Weights of a small multi-label image tagger: layers 12.
Rows from expert 4 of block 7, named by matrix and row number. Rows with one number belong to one neuron. Each number is 500 + 25 x the weight over its row's rms, rounded and kept within 0 to 999. All counts start at 0. Numbers have three digits each. After the name is the row's rms in percent of the matrix's.
# up: expert up (model.blocks.7.mlp.up, 16x512x256), inputs 43-85
# down: expert down (model.blocks.7.mlp.down, 16x256x512, transposed), outputs 43-85
up.37 093:498505457497505517530482506533581488500526560496502471506486482486496483479496543470482525499492479530518459503522509518491493485
down.37 095:472513513499521511522485477531519486464501517508525467512462503486500465487473525505483526540485509475497507515475477469502472452
up.38 096:519506514496527557502460527490541478529510563489507548505524464487491497494504520462500491454524429497521500501529481508459488479
down.38 089:483476544460522507542505468515510508462537503555500522484466510498505516487473524512515486529511482482516501495490469485515458495
up.39 104:499506521521502479533500536512505480490505464550454472461518480491475491513517503559495503497492495501501500456532494524529461487
down.39 096:535511468509484491500495496481483495521516483491469495515470446501510539499497544503499519475523479466519503497461530515432465489
up.40 100:509523500514492547497479561521528504516489526436505544502553451518522525503492529479491476476476475524555501531524491508513494458
down.40 095:449508543451541539500501465495551530449525492542496495482472512484492508463473495522488499545506480495506516532539530518519509497
up.41 109:508514502511520549505456501439499476545479520507539518518500470539520475502504522485538500468503502493515480539509514477444490506
down.41 108:508473518469577496527490463533520516498508555499503489526485501495518557516469505486525529528524519525519489472510447484519465481
up.42 098:490461494495524458435470488526506505568491494520475538499470523488484508513503534500461480496486498460476509503498482512563453517
down.42 091:517519480500465495521487496496500523503475472511491473514515491495523488523473510505555543488497488534537503472496487488475484465
up.43 099:457518525509496510512512511486479492518509503481515514503455531502524505509493486484512511475505459493501475490516501515468527481
down.43 113:459540519509498504483438509463501535494489496507497510495543505473506501492506497481466477469486451494486495469516547487491516565
up.44 092:494450537458513477477535516501516504504499479533458461520560504482480506477497532531486482527511498533496498467500501521531474509
down.44 092:533498456560473459453471488526473505476493497527522521533520493529492466510507488479541526497471504516511525461513490485477468491
up.45 101:517529506477472482538503462450482454469480475493453494479485484517499456462542472519510516492510516555516522527491477502497491519
down.45 109:489495498507511494444510469560498477483471476516478503510494476462494501539440532485484493516517463508480471502566506473518482482
up.46 106:491489504513501474492478511542506528504479504512537545469487466444494493536535477555476512484513466473433519499499453503554485537
down.46 115:494466496479522476512508536508515538528533477528539485486509504505496519490496490508528498526480505495516501508441507479505472500
up.47 089:475465491505548474475507499487534516502475495532529522492439504493480481456483518498506503505530503511564545512489510483490523537
down.47 094:521489507516493502459445490476470512504464491522472488492446508470497494468509548526524495465534520469477513514521547511515474470
up.48 100:444494462474523522498498564488531554506481495516500575495457498521493484491468538500531475501515493535495544505469489572464500559
down.48 099:543435510544493483461479479497527482491478529499525486473484498455480489500460543497476504484494518497534494565510531509512475518
up.49 094:532531512472484496496446498512484491478482460492458490500538476489499481494504502486497464560488483510472562525463503534492507527
down.49 097:500498488552500517476522534487493519504471469504496464566519466454464516505504511469476507463482526493485548507525480520516486513
up.50 106:449491449503496502484488526530537531519539502434507500477506494502527510504493493469482481505503492486517510495491480523556495498
down.50 106:557471478495547529501511479519464505500565506526494480466534457485479506494507520494519518521490503504511548531504512533518484506
up.51 093:480495504466466462455470485470529553506497484526425487537506508473514515528510507484514470505508472510533545517491509531482487498
down.51 090:506538505474517546520537544438476528514492469516518506501497511495478497487447561483521475524524521516519523522513524513514465518
up.52 092:493470517504536477480482446523546498537487461534489523490518523472488523513469492524494535479522461502506431478520454503504513527
down.52 109:462482530473479483506475529509512525513512498484476484422510466477481509508489469547509486513526487515497483498519499468496528498
up.53 085:551491516514505513511450495541557489488511510498506505474548496509495483499473510513473538487530458509509481551521515486474511515
down.53 087:429515517477520485515505481533538522486500495522504486472452520468499493497495524534504498487488493474502509532524533485536523492
up.54 097:505457499497532510490512502500527491478472511515499496476501510480481518487494461499504492470515533470502534552520486458528538492
down.54 104:537521484513497478466486562447482468484498499507492469514480476476502532444520469508520521494504516523513493512493509501496492458
up.55 097:494503512458535453492526494498498455478510487506519454511517515506494510490549553517522504492457472495485488522526486507540495474
down.55 098:483516496489494487531498504502528533445500534498519460460537498484520476511518479498480517540524480506468521533479526492491511489
up.56 101:541508530465510502472473510474501507496527497471519479542483512492556453525507472450484463530490460523493525499471512497497513484
down.56 087:484477481514475530527489501472480502482516525481507504487491484519528487463461558487508517515477550541522494476531493515520489513
up.57 093:518446478495554518486511499485521539498474496495532463480507491533487460437462478500483502518526489528520538532500478449471528522
down.57 095:509530503533512491459426510502476475489468492475461490514469482488489489492524518501501531516525531450456507532542537511508437484
up.58 090:469520508546499518494511468494538468455524516506496505517472476508498490531520472502505470487552512469476505507539487499514557497
down.58 101:493487487499506496496485489523513486514522557485502499523500543480524502526526508515519485555492474499518469449508509468487511504
up.59 101:483509529537495530504554471526505499528477518500493504488496558481518546499473500528521541527499491530477437469526512511468522526
down.59 099:446496505519487520489440505500524489464506480469457501470485484517518517480477478490504455487474464493488490496529527524490489518
up.60 108:516503509507486505507524496504519515497475484497491494492487575505549504524492511523499529522492517499461419517537511493485513512
down.60 107:444550483507505490500506528516558517500503475510471461501499519520486510511500525513486486473468489455493460508523535480524522535
up.61 092:475528459485549504525476474474516499503547526497519464510455474476481470506507486518493482468486473488475510506540491512558496501
down.61 095:500511494511519459504507520526507490499517490512494486527503457503490496485516553494507454533479479478481466462500489513502481459
up.62 100:523507506545501490500516510532498540466471500551503523503507483424498508495510496517447519441512515481505533525526519488550457506
down.62 102:515515471518500498470472524456510519521522500491499481492461501492489508457524488521495520502506513506509503502478480498483454461
up.63 099:531452503513526526480466486483481489463501478511522442463516477505500441479456490478495504494495496486512545532474495483501490513
down.63 095:506530487555472487481461509522476497452478464485478486528469478478485507445520496484504504517473517498455501523569517504516456501
up.64 090:513501480514551502503484493504500511478488485528559518496457493485494509470500514482497516527516493491554539549540512510489497531
down.64 100:531510507514504495462481520461497500498474445510474492487458494475505511457538521521495500469528507491470504496498510502506461476
up.65 097:488490530510501472520496477493518536467480434577471526493512489470488500499499537509502498503494505486524530448508496514477467516
down.65 097:536507466464561488477547524468498481525540486480502499462507530472475528519534518512476470490494487484511476551498547507469514511
up.66 102:482526487523464538481487515519520541524529513428475549491526505535533526507479491446484462481473493508521497504525489517529507508
down.66 104:508482531490495535524505477506511516481533490562474472478509521484484511488501500500502545537486465495540498525521514522503496547
up.67 090:502538509535509474544487502514498497483496496523455489525490517468497492473467511484472490493500503504491503535493513533481492498
down.67 093:543474492512449463459465498465497463550478508499519485515492500481502492510531503496478512495519481495480486473455470462499487514
up.68 099:520491491494487507504457476462477490482512512513470478515473529520509460521532473483539523522480505513480549522458457486451471511
down.68 100:494528467552524497510485498519473517435504518523522492500480498492506544492489507500559503484475427502477509499515517523553452519
up.69 103:517482506473484491466494474488475549482509454527447486519528508481514515520534494488518488514487495538488548484482515534492455510
down.69 098:491530489484461531531527539467523547497510475492497479505488512473470491495487507515482463518531526511491473545490529514510523527
up.70 096:515531491499505443475495517511519523520460517514508539482466500498494534468520522469543472482524458517549510508485548493489512532
down.70 096:529491509512504522482524503488494501508498477517509490510498527455469469526499540499497463457485527471518511498537479496507465457
up.71 098:515539532521490521477488484518499516510468513480497509508511526479552505544485484508509522520485484490513477499538526513490548508
down.71 095:434536532523501497497462493510525502498515462489481497477508485493493515497497529520472443473501438481458491475500508481490547524
up.72 108:502452471519555482492464480500494489527553491532526509479502448531495464526463502497499511480499500516433508512474471500541491550
down.72 102:505484507504536478540489512488475519514491557495524518538542503482509526494479523490503522503523504475527511502457516480493486559
up.73 103:495509473501487485552450499488525469480502526487460470488463513510517455489495474509476473544521479541509516486437520477525580496
down.73 104:488491488501484474456470485508471472495474461513474502475474476488434486493486524507482471507520486492479486488519494488482509453
up.74 087:493512473489554503480512510467507486466462497556562520473478480524495503497522517544498507525526513502535540560540540498516530546
down.74 098:504510525478482506462458519471491499506492468542512489473457493454519525468522514498485513487509498500476498480517509516487503474
up.75 091:486461479498514493479490507513489525532486471527531488480467527515515480474458522528494521493503518497535531524501497484503508556
down.75 093:536502540515500508445461456453469506506465494518457482517473518479472502500526548481532508490518513447468525528515517513522466483
up.76 105:516509539495543476468500508485531541532503504500472529517455485493512512514484464499514496549521463486481525556453465507526487523
down.76 100:560494511491480519523518539521510503509506488524523509487524522516536557509467499475563500518496499553484495486486482504524427533
up.77 104:475475493499507513506461504503505509519472524518521526496441469535528509502446482489511507495475480511471500506475495530527477571
down.77 104:549450487462548513528533502487491493538553492492516433488493535478488516503502511519490502495521476512534527508473484492504499529
up.78 112:504511492553539514504543483537515519526465506480485477509483559489489524477533501524523520515487482545480450477455491480485505500
down.78 106:452489501530472534504470475502531496457499458478485497460477470514508506498488478501505484492502489495491494507538515531506489479
up.79 103:501526517532496502492453511516504483515481538497490529492454491464545509509479462483497485492499523522499479453526479484531574476
down.79 098:504485495490503490500477492506495464543511534469488493586487542504502512528501510497473482517450499522507468456494472499472488501
up.80 092:514470502479524510468473505512510555510508492519516523498483536475526558486466509492499510496488502466553535543504460492506498511
down.80 093:514515473506541498472512512441461470505504497498487465497493497493523522452538526524495508460511549482525511512491524517498478477
up.81 088:537468495518517523515468463550526479474537506509517522496521494502505495492464514528507529483504479516517477481569510472471528519
down.81 086:455493514519504499505479489522519503522509501497501494480471519496484503509511495534508481498502473481489501484525462443519551511
up.82 101:504486497519505483496548470510539512495490515533493474470485546480502486489539479533512509512515486506478452486509494477486484566
down.82 100:464485487491495507511516494531539508463477471475469512442483490519504526518489502504510476465495512491486476529525517533523495483
up.83 109:478526482492520510505495489500469503532502468524479506490424524519495462546505460480528503490507497489484468509467495502510441511
down.83 110:534542461495481477495527474584490477502494470515496498506524483477526516478500507485539512460490494523484473532523470426545461500
up.84 102:516523501500489549507474535476529478534504550469526545512514449501506509485510520466488476470520447518519493487528480507474489466
down.84 097:477486538446536535541497465503529516474540509561492503508477519495500523478463502486503509522533457507520516494503478486522470508
up.85 091:559542509559523534535443487510513496532511527501507541511466424492526492501504484466536506487496475537544543485478488519470516518
down.85 080:525495511505507478519503472530507512526516508487483498542485522507498497538478516544470514498512497492481484458506453442545501482
up.86 104:454471470526522477519503489525501436448519489515517523510547471499495496521539558526496524501501496474493495534531524539502506470
down.86 104:457532496524525486522520494529525541514518554488532445502447488517530517494478497502497524531506516537479521521512505478525488509
up.87 108:506512489475564477532465519496520473486487525507480502483458489506471459541509477545507515506536533515504517518501542496531515527
down.87 101:464502481498505475473503473541517486510494483550497498475486525489554519508471482500535505530472500501489477499502468444518507491
up.88 101:460482421472495526468504508505505534487562494435487496518503501506549510518508501482492492501461520512494514501499489524534492489
down.88 107:547485500531531527497468488510466519495522494523471491463480470471495503467490519477469540520486492526536523532514522516512488522
up.89 090:506491499497524521526471472526531495466534499552498525477501485468487468500471488508475529477501495485500484477522485477476562496
down.89 098:483509529471510485493487516504497474514513475480483485452538495490488514492463503556474481488507474510499465480518482448547543517
up.90 098:474507477486529490486491529508507485486525511516535507505464526484487487520562457490496498451532486499477556485513480524525480492
down.90 108:495491504522487490502488520504481506501512458521518446459483517505452488484504488510502470499500469527476520470497493490502522447
up.91 098:537507498498453517492454506498481514489502496462438527520502468527531512527486514496479524488501530489518510521495511517504537457
down.91 102:532504531462552524469502471488506464454565465518503511510535472512500485464494531505512514539471474466502495504526515500509530537
up.92 092:526476491488493475483474493467478527498492480536487535514519524506537463507470509477512476488491506478521506522518521493475472525
down.92 099:492506467489516512479532489493516505480540486513530508478496485477500501474510530510487468514477551497532432580489511517506498513
up.93 102:437483444493528514510499498511550481526444509504528533470447502511475476476468502504515488492535480518488519539478496486522519574
down.93 097:530467487500505491467455519474496512535499500507489505488504522441518470479474513504523456512497467479510484509536537493524516474
up.94 107:471487461549499499508506496472469501479508509485512479470490451521496483496471480470500531532514510519515533506493456442514482517
down.94 105:502506471525516497528404532546483522467458528486476537507525498480536535486513480472501519524472493474487486520551513533480489538
up.95 095:519495516498508525512467547480540498513511526510481571504560489503504491468498508510481455446536444486489501504486511496458492479
down.95 097:472485521479499510512513456538523523423529524523507511477480512512517502486477535524541512559503481507519509544502499467522474517
up.96 102:436509489476585472495453518522522514469471474537505524480442482502491532485525483484538488491494505508554504473496498539499497521
down.96 103:497463494506509515496473491479486479496474506496495452495498537492451469514491489518475492489479500489490513525525524494519485506
up.97 093:474505520479527473476488493479513526508501521509474549529446490518500497490520492490538491509526474478546495515500560523467497532
down.97 098:506479520485533526510516516506513494497493504480475462448480549469479471512465542494497462485503525508528513507516507504546500489
up.98 106:506508494516530501509527479492530500501468509512497490509478563481499520480538501514531521542501526549482452477513520503484496538
down.98 101:449484496518503522517501484506532490480488461450458490464473498540535492482486482520496455488482491515517492519535513531490494492
up.99 094:524524486523511527515512494518535506514469498481507483478514504493501510495504492520524513505497483539492427462541500492470487519
down.99 093:434506499509494506529463489497549513480496502478485497469455487491512534508482485507477467470510497500492502513539494504515505478
up.100 096:520493507504507461541499508499490536496536464566490491505505513427471469512498499527441513487465496502474524489496488524517474504
down.100 102:477473478522479507452474489438529495535484477490486455553458505472539519467508522482516494515462520493478503551513514507472469471
up.101 096:510499477459495455446520474503532506486555449549511471515537505477504510484546546563516479465493474505493467506510510540513489497
down.101 097:461485494476506495539533546492496510503537500482539476462518521526453493522516479517525516537521513505514479513483508455494503508
up.102 106:475479508485536492435485474492514538528491497498523534496426472518499502486456465539536502509519492492486539493472526514526490559
down.102 104:538477505448502522524535491515503513543530524550541477483507535466527501502462519488526523479522513509535489490450473510517498508
up.103 095:476517516497490473549494496510474523476481485531468484498473482496465486474510519476493537478504479530487514479514515483492491482
down.103 104:538529461512493469481471505474525492525455484507490481527478523473473532520520502494454527494522504469500484517513491498473482519
up.104 086:479479505493514498514488509530527488482546505550533509510502488505515465521498483515503534483485519464512506468519495482465560522
down.104 099:469508518482515512516501540487500480504509477476471451453519501474493499513490480522472471512465500489506474494505495456525523542
up.105 099:549493497485498485504487501510516505511518465468511494532517497511523460484464469516451503529513490538488478505500464509477534482
down.105 094:503492459533514502472479469493499463512474536522534500567512529503499493467492495495519484512485517482487534439498509495559465552
up.106 103:492517497483524478458501519508497512441503516456462571490500470541516494498516497497473482513498489496511511474472485517537472470
down.106 099:509502527511532548474541497502478508459505507497497484427484530496499513506474513516496498520500489509497519493495495484527510509
up.107 097:559502499522538514479506497516481532476548515471504473505510494488539453485475495449501460518502460518508506503474519484501522464
down.107 092:494505484506485520492455515445501465518507498493470491503485502517495488473500531479509514500471529498479495513503496521509473512
up.108 114:544525492501523488506504476486508473496477499474501478522530565500497523516540497491541495486508492519474476483446496488493498482
down.108 113:465499488499459501515503472496505499468510476465465472470497472543510513496515502509542484541515483530500471481528487523489492472
up.109 099:488504516572495514478525472511467545528496509482468510499473502519501505462470467516517512525512471534509491484436462486477519515
down.109 095:502508475507495532517469496491511490423489482514484499465488507505524499498483519522529504480455512539456514519537535561522469513
up.110 090:541467485536511527505481484551550494483511517505529508476527502495495498512469501525495531484524484524514445521569518477478497529
down.110 090:442509524479519491492482482529556520499508491507501482469469508476488501496506501539496476470493489477492507520520517491533529496
up.111 101:523467500513498494499469525483482519481517478476507467489519482537525480475439508464471513544492490518483519504459471473523503503
down.111 093:492508499545495503531462531493499492473495505511490490514463483486496518479502523487515526520424496485485556502562508550524462550
up.112 101:516564505499525537522486553458512509549501547470532542526467460519483485473512530464510473488490480543518483490521479503469494436
down.112 094:472465528460513546505515464454515520470496519571470493513463535492520512492462512513468512523534493514498513525504495454515489523
up.113 109:525467480467500445486511487500506489480577452566528486491521521500491492484516545564508462472480508520499485511521520523499505467
down.113 110:492494499468501517533530496499504469504526497458515486491529524525484489526536505500531503538522522486505468532489497456469531511
up.114 100:486534484535501483515512505489545495475479548517483503512491500460488493513548484454491505431513530489495521490498469507519495501
down.114 109:494503468533516477530517528489502480500521531504487461534488508523494496483513515512501460503508544529513497494497486488516454458
up.115 096:525521519510523514539457495525483495494480504517492512534500490494531484538494478508518528501494528497507486479516518483474577501
down.115 098:475529531493493489486503509504520464510516466495464459480532516509481520509481511537511476493465454484507472466523486451539543542
up.116 102:492514486503519510533486463499480487490525496507528436517543470516502444502475489474472479482496503490502527489466523451508516496
down.116 098:492519472551492480523451526481500511469492474454451524520456501496489484450513494448534480534475482503460487497536525543512460512
up.117 102:508477492466467443512490516485515465464491481553488490522484494460483477478560494531520488502497465501507491553494505495505505534
down.117 096:506485453526497504519544513489527505501499524478516485527518519500490521541491516478524493490485521504510504497519479484539458525
up.118 108:494541501452522468532482446465471527485462449534482537505433485473487473491523475521521521488509506471480475479509523507482457519
down.118 107:475501472514462466487464469516489472490478493480451518492522506480534530505505474486505495491500520531459461532529504467519466501
up.119 099:494522500519475533482483547490516505510497512446502571510542470533520520486511540477482462482488480508535522537494487501519495458
down.119 101:482480542447520555492506463499533524434538484526482502449489504476491504469487506513501512534503478493514509524534517518542497541
up.120 101:542481503516537505499482482493487498509504503476535451483530474500507443472457489448482497519510483525516538518458479456519514497
down.120 097:517533485539487501487439525488490482449490464481460490540468500506495508479506514493530514509466508471484525512560502541508441512
up.121 098:455470478515537483494498491507539459551485484545520526483441505527475482494484501528506501490532500510518525528488520498509502564
down.121 100:516463489474513513450468496489477522517515492521469498480495513440547510461446526504522464487500490493528479514527529499525512477
up.122 105:504494453459508534507484504507527498485522491480481475482469510523537483509504522477482481493512485526486484527516542497486486510
down.122 105:494502461460541469546519497492528506518504517493492463500477511526530524476459502498501540519534496479564509492500493451498500488
up.123 103:512511496507489498476505505448496479517497499522483514533486507520543495502461490433525498522455502489569530551503525475462466498
down.123 102:501532484508510506527515518496525533463521497515505476467519516476492529464480525495509484515467544542542465530506529537525539520
up.124 095:521470502505438434445479500444489511530503495532467487514502491487558487495532485507499487488487478486509539526492506499518475485
down.124 093:489534525466506514565534524504493525488516534470514484465496519520488499497483544469560523518512537545515508477479475520510481515
up.125 103:500514530546518469484495535480497522432486496472458556507526487508513486491520502508490485460505465477508506495463499511487502466
down.125 109:487499507473502517475539523494520507487509451502525498443492478497462464510512511533531506525503512482493486502487517498541510482
up.126 098:504448500507553525469506481483490477529472444492510468454470478490480451439484467489537496516511504500499513516490496481506514505
down.126 097:517475502539509483471447535503464481493462512472476490520474479523498488454496500493511525499480493473465498506520499498516476478
up.127 097:471515539464453481508484494472480517499470486491497492531484494497505462499511495462526498507485481520522483492517494484511477500
down.127 104:505539438490470474521529508483507527523463515528506449508541471448486490492465501510487507476500470510508506500493521475510462525
up.128 096:498507486496500471505462528466514515489501465548453543501488518537536492497516508488510490485507470494501505498486554521478498534
down.128 103:482474498483506511481549484508525510463456485491502474430495534481449468498484549491494489479479530476518484513511517540545515504
up.129 106:509524499490470540508467516472508506475499485520472517478509516527495457484511510494507499476514483470488519509478492496476451493
down.129 114:520470489449523487492536474522519514477529492501497498440519488495515508485509500506544500517506508510539479528520501519551485497
up.130 095:487546548530491543480539496508499490501465498510502524518509543485517520531493478513528519518488510504489456480524509525498517523
down.130 098:449496515525493510506455502499518482487502484481444473477490490509504554473481474497488429482472461509486492498521500514495506530
up.131 099:508477520503486479511502490482488531479508451559480481504529500472483471485519540530488479488490526534492502481474486519479455484
down.131 099:514511485444501488461527510488503492498546488502517554502504501485476528515545533502502494520513508494511464560489530451421510539
up.132 104:505466487495504496517498499509538504497519510462527459508521497509497448473436481469472494528509472545476531500482497462491552516
down.132 095:501459475552529523507456527469501465513491514523491535515495491504507504470488505491521508537505505481498493481518505514514467518
up.133 114:502553474521500486506483509477511474487489540507489493473462502458491497511526497469474494465487515523470475475480465512527517489
down.133 112:514530450512515514486490489475491475508518480512485442546451500526490518501504543516502458506499517522487459527500532482514495444
up.134 101:478484490504541490501455535510497550525470470543514499491452513482496496521466538508492497512494518511508568504469501560538472545
down.134 100:572487445500472501473515474470570499529479484510497491497485529463486511480488555467531483483507498504486494537510554484498490487
up.135 105:502490520492496540505463513468546512505508541510543523504518489545519487480513489477500491492541453502510492538533499478468517481
down.135 099:490467484459541482546511434549529500492511538509486498506471500536550499502485517508541523497522501507524457484498466476499464508
up.136 095:503531500567510522518561480495524498510470492502503488501513553477520509474521506535520527483474469522490437490505492493478480515
down.136 103:432520497487502515507445494489564522458497483507502503470457476509498502495488507503495484467524493486476493513543550517508493489
up.137 094:496518524487488532515474537457508523425467471492518500496538494494494456496477459523472511447513492474489529483537484487514479503
down.137 092:463477523502508496506531437471500515563473515508513511548530467498493525479516499505541494529478495464473480479487496496478484475
up.138 103:518479457512511510535479455527471490510528475510516469449513484510507443523474507482509494492513477512490532483464517483529506477
down.138 099:489518488510537521512493503468486481507474466475441499529498479539494481485496496466545490486479525516466501494487525543494457518
up.139 102:486540495512489469519488537476575509499434468536513514518491487507506511490496525499485527475490478510483490473509519522550504496
down.139 093:500496476534474461521497542482509523488507486487510437497492537533503498477520526526471532480513508509554475468458459464515478480
up.140 098:482477482467498485499498506493528545494493432551479468485476509492456479514489519514501509488493504517507527502493523539482474537
down.140 103:513480468446497500488559524483541499533498465472520497485491542466471501535529521501516458515550509485520481546505555483475517512
up.141 107:515533504504465529512478524468488518460504480481502516526524510532525508474531532514518490500507495489501524502454509504486454433
down.141 108:498483526452503559487536466492496522473521466504521521478502476518518501486538529498488486508490500498518487519500532506516510521
up.142 107:496529481505500496449505519468504517484480527505486536492475496531504484545499511489475521540497501487518487491500496545525459551
down.142 101:477490514456506485495518476541519518501484518546469461463501517493533522534479491488500500489501500512524503502515478471509490505
up.143 106:485483532555489519530500503523474489530482501526510533518477519510513526525503444501482528490530498498490474503531499515472548516
down.143 109:469509529501492522479465524517511477504510477488483483507527520492504510482484480515521444483447448506487474488508523501502531553
up.144 091:514529518468550476450461487456521521520528494476519526476454506496515519524511500487528480496477473478565501509509504523506485541
down.144 101:514479512492519512529475485470476500455494505535474489474474544479467492491467535536485471517474512505501539483517519526529486510
up.145 096:546478495487545527499509505498479522457510495523511514493478518469517532483538496502495525474513517458523523541546483478531479491
down.145 099:489518469491518509492501546429495487494517491498481461492461496466505536447541489526483550498504511544499518524462532511505499463
up.146 101:510513513478502426492461467505484510480503504461522536568479525512535464477521522526485516494477487522470493488526529498475525463
down.146 104:490488446546481515528488531506488478539501476532518462532477486535500423523457484493480510479461488478508488499457488463511489536
up.147 098:501494469496541505490498466498515488473473492508507465481466483494494464470470494493505502511539485489548545527455522485507526549
down.147 091:512510499514481483466478492490464494488452490497456480547468461490481492468516505496527512494502502456461496499517519510527440468
up.148 097:493465521513509519521523475515494492487484521491497520501498552485515509526495523514531509528475486514496459483520483475494509512
down.148 097:468536489533484492493472500522538513493491474499502468484481505501487499499505521521497453492490472453496476471526521487521504495
up.149 103:498465497460491440497478475491538543486472480503460473490466501518467506489570480551526493503477471527517514507474492538478513559
down.149 106:480505486478487493498540525540534508490518522498535519464480517478485501536491514507531500515504483490499478552442466469521480517
up.150 095:504519473510525469545482494484490507468551504509489537494491488437519501506479501520430544512449435438481504490455494493506496518
down.150 098:574505488494468459505466530508497492509480529525474471500501507481472494527493499466504509482502503497484504474445437500503483500
up.151 092:525474519512517494519480501478470544521540444542489505492521505468490511520481522496449484507466516491508555494508490525482453484
down.151 094:517508481457537500444518527418526511513488459490495486505470529452499541440539538524501525518509520466522489550504540509461484506
up.152 098:501530442499503563513462499500527512503503522492533507513523456491505489479513531466486491499483460508521547493499480520495531485
down.152 096:505483541480537504521497452455529518498522527487474464514505482487498532486474493511492522500492507519512484522506480495541492464
up.153 092:505461530509551527513466516533463542510499436544504496506491496486454486498458533516484480501460516507500563510509489510476470512
down.153 101:559509464469509505416518516463524516499504486465503480507459544458510519468540518501483509505519515482524487547509531506492494535
up.154 097:521500477494475431500512502464489444515491460493438468524479510490486475457534518541487483534488501528526531541525498498538516491
down.154 097:517535468551484506494478506514484489469502473505545501528473485516484519495499521452534500543478499469465524522493492516510489503
up.155 086:541458486530507517503467490545551487471506500492518506480543483504497494523458501520497533480498483511513452518567517488482515539
down.155 086:441514519485519485500487486521551522499503495503495472462468509469470492493517521528502488493490476465493513513511519483541531494
up.156 106:467475485526506475535479511508495527545518503516485511481455513523492544517498480497491540517518493466466501509483460534503473557
down.156 106:547497489447553512454492497520473476499505531502541491531513466522510485525456520514545520499501497506515515508514477452499453515
up.157 107:449466499522486517489524486535524504532495498549499523475425492491473514500526478546533502510524467470481450471499502507520480545
down.157 113:483508483489530493485510563529531538522513515493525535450490536494529485525497458499553507476473498506500460493457485466556475471
up.158 108:546502524489524494510518508469486468529482500482511476515504499521522469491492484458527489511493464516531569533455490441512531489
down.158 092:507512472506465509546492517477482518472523504497508520480496490516507532491480540496542543513493527516483469495527515521548478528
up.159 106:472531507438498449525494487503488500504515494506505489509475505528501470497518497517454485512488508515446506515523527538491525519
down.159 108:513483492537490531486469504480452493514464523483518472515478533475502469504464517491494495478490471491494466492486470479544481492
up.160 114:459495480471451504486485512504526487497502474486479484452509494504531490466465502502528480509531519472478465516506502504503493552
down.160 122:517490480454519482505503500531513505501579506520465530516574496508501507466521501501534495508509479495565486542462512477497492510
up.161 096:509507496507505492531525509533526481504508515501507467485482520467495502479503537481463540510529469520509473550515491460469487504
down.161 108:459504473494495491523503508493544526496481496526518503489447504492464504516483528503480494463513507446508500521513517494527490495
up.162 100:526494505489517521519483483513526508471511478548487509483493538494503490517514517531516521512497494514476442478533552518476537526
down.162 100:443512507508507476494490505506498468518497452467459477457516528548494494485476501519492491480498484478519443491534509475498553548
up.163 110:480433485513505477508516514515503462484535531502525536499490515507506479498462513533489535488492484500510453485530486496522520460
down.163 102:467538497530486502505471506497524469483500498497518468483534501487504478508542460519520470519499500486495485481508514485505532557
up.164 100:513503487464545488554500504487494488492494487476530498499517488556472465501465497503492553511504510517503515526474518522542499504
down.164 103:509486490497486481490496485489516508552504520558491541511498487460488535465498488469558487498436478493449518508481507509492435531
up.165 111:510514498492536495500484489478458529521514488514538535479452480525497482517463495486499571493514508481478487450512488511539428539
down.165 109:492480470532489478511518484497521489501519492529511537492524522492522514519523485495549497500455494520498501525441477497518477496
up.166 104:478575487496501491475518491502510521464459511529507558491461446522503520505488485461523523485469521532493480485515496543540454512
down.166 103:518450488526524511474476457520507507522506510489489476433547531513502516521513520500497486503522475509489521522529474508514514503
up.167 107:523442482489466481504494484462516461496537503545521506508517526521500460494490517491531491499493497462555522529513501507492491507
down.167 106:481515469502521499532549490506526501468523505467507471477517518490489478493543506498525501538462510517504499513502497488530520534
up.168 090:497542521498481551527477495480484506453517505485503454479552499496484486510487508505480483495475511463487558520502492492507475498
down.168 088:529495489506533484476483517466509520488520503524479513536464500478461481488510497515520541521466499512494498527480495496525458522
up.169 092:469497454480479471485453470485496548479485484527476520498484483501490502494509511487520486498507487521535522490459529529508499489
down.169 097:522513488495484512505561494497516515465521512535566520464504514434484514481521518505486495506472490499489474540503499487506488523
up.170 101:486503462480501513498513540498525497488466495489549531475488500506475491530501415507490505467534499446475531520540487528515530511
down.170 110:504499511490510471473490542490487492531543472546513475474486496507507531498539475501521481490477480504485530512488494501496509482
up.171 103:471488492520498510502492476502504470499488491539489471539489530518495499485499505502491506516434540504510527534506491508569469496
down.171 104:517505485504497512538515507477487466453516527472514491505530537493487517473523489493538537521458459555523459449480499499532497522
up.172 110:476451492472521477469512512491541477506572511547549510514500501508522456495480495516542478481490510487515493491527495505509510473
down.172 103:491473482503502522510522497495514457481531504493517446479519528504483497508516498501513501556512530514518487472509489471514475527